From a checkpoint of a small masked image model.
Model: 25.3M parameters, 48-pixel images, arch vit, norm layernorm, activation swiglu, moe top_k, patch size [8, 8], layers 12.
Rows from block 6, named by matrix and row number. Rows with one number belong to one neuron. Each number is 128 + 24 x the weight over the matrix's rms, rounded and kept within 0 to 255. All counts start at 0. Numbers have three digits each.
# gate: MLP gate (model.blocks.6.mlp.gate.weight, 672x256), inputs 172-255
# fc1: MLP up (model.blocks.6.mlp.fc1.weight, 672x256), inputs 172-255
# fc2: MLP down (model.blocks.6.mlp.fc2.weight, 256x672, transposed), outputs 172-255
gate.362:093113100112133117154121142125125116145135151126107151121121109132140139128113136104147148143155108145173144098125106095101132134097110152109134145104165111080144087131137108130157144127115126160116149146150142129137137123164134160134151160119136141092
fc1.362:114147124148126183125138119136129146141117108170173131158123146110117139123141117085131122122121167129123140160151117156151147129136156122146109128097115126099113109127149131149061130129125131084125130099105163142146129158109136120127108126164112127126
fc2.362:121145158150131144149125120139115159106110090133098144118150126137158151119113149116133106135172108125152166113092144117119152134136145142105132155149149146139113151119115141145148122136152103162126136106101130090102130171131153144125154141122168178124
gate.363:133155123128124146115121156149108152141114132155125129133122105135121107103138114116158115106145136137113143086147142118136078120137123091105128119135124146085130134098143122116128127126126103118083130120151160135124149149120138120118118145112122166120
fc1.363:096115131149140097140140147145154110162143120160121126137104118130112109122136115097138146131124141125097168106141118118124152135122092128117154123087128151104130155138139138147150124126135097129128145143127118114110119134129093108139122126152150136107
fc2.363:151154119135133130147132105147149114134127132116135151134098144096134130135119138130116122138137109145110148125135138116117095165102123122120119148170105116095143137131100098114134138128091126103097129095132090133136138128121137168100096130134117157136
gate.364:110147079160157122083164119122173153128082098091098105069164127196138110151154156133124113124186111102132136155139126093192141149155113134148204099129140185164145150127142139130165162094083136160141102136088080160161127107112109138166148132128125175091
fc1.364:148176143078085167094157036114183132193134120114104141159148095134100174080157156192186206114116111110125058120161164148154110134132112140139157089108108180148172164105208098129105178205122148143118086128080179141159132089028123193190162074119127126116
fc2.364:104145147134102143128114135146159101114146154193089090121144116172138120107113120142098134133057143092069093149121131109149162135167162080136149129158085153111141137130099154135156117102125198129028135156101077155111100084144093107166147070097127167116
gate.365:105124150167181131122120122118112135139072123166137052152152123122185109141200122108133092127114072127114129176122114152121096114107126128076157080118122100173157134079123148163099151119093157078180125130139141120148201126149133102130150138125107116121
fc1.365:170094082126168087111108101113109107136126126136161086096083000057106153148172121088108166140173127111102115124105122177119097101122130079054131134131141156154075122172091126125124080099082188127172093139092102135094078119177178159086126132085127073133
fc2.365:129138144132144147130122139138115170124114140124114132141173199129130084127127213147157107167097172134156212115101147079172115092106170144158149107094140139101074123108136161151120137129189131131097150092153114133091130128145149105141158120110182130138
gate.366:144142138121124140125137133135124130118130127121140132125127128137129129139139124136128137129116129134138131137124129118126137130124128130120116139121120117122137122126130119129125131130129134131109119128120137139128122133133136129144142131121120125125
fc1.366:120133136129138129142132120122118118130130126127133121135121118121121137137128139129130116115124121136125123148120125118110126136135137128147117126124121139120137107127135125141141108127131124147147135137122110122128127126129135141123136118122130125128
fc2.366:130127143132131124118122139129124128118128131129140122136125131126121120135114145135131139129122126133121133146120134119128125133135130132146133132117114134120132138116116138139134115138129125138120120139133114119129128120125127121138125131124118124124
gate.367:142091140116153148085101140148148169131121206108133166109095147186121129152129149097162129120167138181080129106131133108132104112126131108141122106153111134120155135162133135162144111145128118133169116180118173194116081110125139142177092119095129129114
fc1.367:083157143149135093199146142094094120125153098118122084131096100100106159160142142161084130127090113087148131110116145153147142129153108150086093157093132129131109101080118120111127118109145131123119149111157113108113172168103121097083130128153151130146
fc2.367:154129098157086193106143074114160137121094111122134149063092123109091111100169109093085111110162142111109124115130145121140112159151134141119128109122140171090134091086114160126132135055167129156120097062165092103123087098118137124170094128135138121084
gate.368:135134139132123127127130132130139138121123125120128119122127136127131120134129114120127135120119115121128123141119108126127132129141134128125114138126125116135135135127126141134124123132135129136123129130114140141116117131134127121125129120116125128138
fc1.368:133131131132115119126124127124134123132133131134137135114122129121120135139110125129127133126122122147130116139119123121132116125128130120113140125125121129135146140137127139113118125118122117126122118128135139131119133134126139120140134110123128125139
fc2.368:141131131143131118127146139119112122122141135134132128133124139131131112132122136115136130123139122134132122126126139122127119123121124129126115119124126132121136128143120138117117130135123118127126112130120133119126127129130130134138127129134127127131
gate.369:145098119105102145141112127148139139112142086135153119115110198137109183122135106115161124138165131170165148142089147129142102142076140149158115108108064152161108123118073194111192102130070161082181117149122147119109132187139141118176146127110174078080
fc1.369:071139162110127155114159115131114082169126118126156100120116189134151153179126129123163139157156090185141151118105129088104112123090119108143128158137122137107100116120154179116176101154104119108135163173131116162109108170109127086130122131126166110133
fc2.369:128104142150142110115172113137135140110142144134103156124136155153146128123155121162152133107139198107141126172162124129101175143169176137101079121103091118151096140145142189134095116107138087172127124079162125129136189080096122124145133125121108147144
gate.370:146159103144094107126156169153097171093186131135179145124098137129156108136121171137137132157133109080123122120128109153132119073131124140110171100147166119118142168107137162106140169129121129137119120124115122071150105152159128126131121169107090116088
fc1.370:134098151140110063095138159124127152117165138126109160137143183103148101126105135118148160103162145146103131148127115194072119113148116163116156146073174139148148148148102189139147154116136163106134164122131110107133113132134088127140094146122161146079
fc2.370:162143098150067111124173132149139158098129087126117134130144143135127068115098107160151099148078142151115136105125072135130115130093069112129130188130118124098124153106130175127090109118156118116138143186145147116123109099168126093138134138139162152105
gate.371:130117112132142145129104114124120102134135119112145131103142118126114125121118109129100107132129145097156125123116143101123109108119148129121096131120111167129139124114170141114110147131112136131155117126121123125139107135133121122125102142161135108124
fc1.371:153149103138164115146129126136117149123140144109107074149143139119158114124148149110161121146119153134120125109128122142119144128091121139150121132129114105095142125149155128132157144141118092137100116141136136120154101126144114136098133121146123133147
fc2.371:148113119146109119122126163126103176116144129112116146110148120136152137134123163142161116114099146124120124086134119128121166136137122132128135145151148100110125119125111133148126124128128142132139122153144116113134127161109124153121163143129160141149
gate.372:122123130132127131131105122153152142141132115139142122160128128131113124116128121123116123115137136103127129125122118107124110151137151120103115128126117136145138147130113126121136117134140106135126114126142123106139115128125150130128136110113135129128
fc1.372:135130126127105145122127117147147124121141130128145123127119124127135103113117125111134136119138133102129130147124130134120132126126140115111128127116116125146135145131119116142144124131141121137136123138114147104143124129120131136122153129133139144124
fc2.372:136131137143150127116142125138137136120131128131115131133137118116139144125130126134128127128149127134124135126114128136096130118128134108130131123121125128120116119127119133122134119122120140124121129123151144149149114127125143145122134129129123123125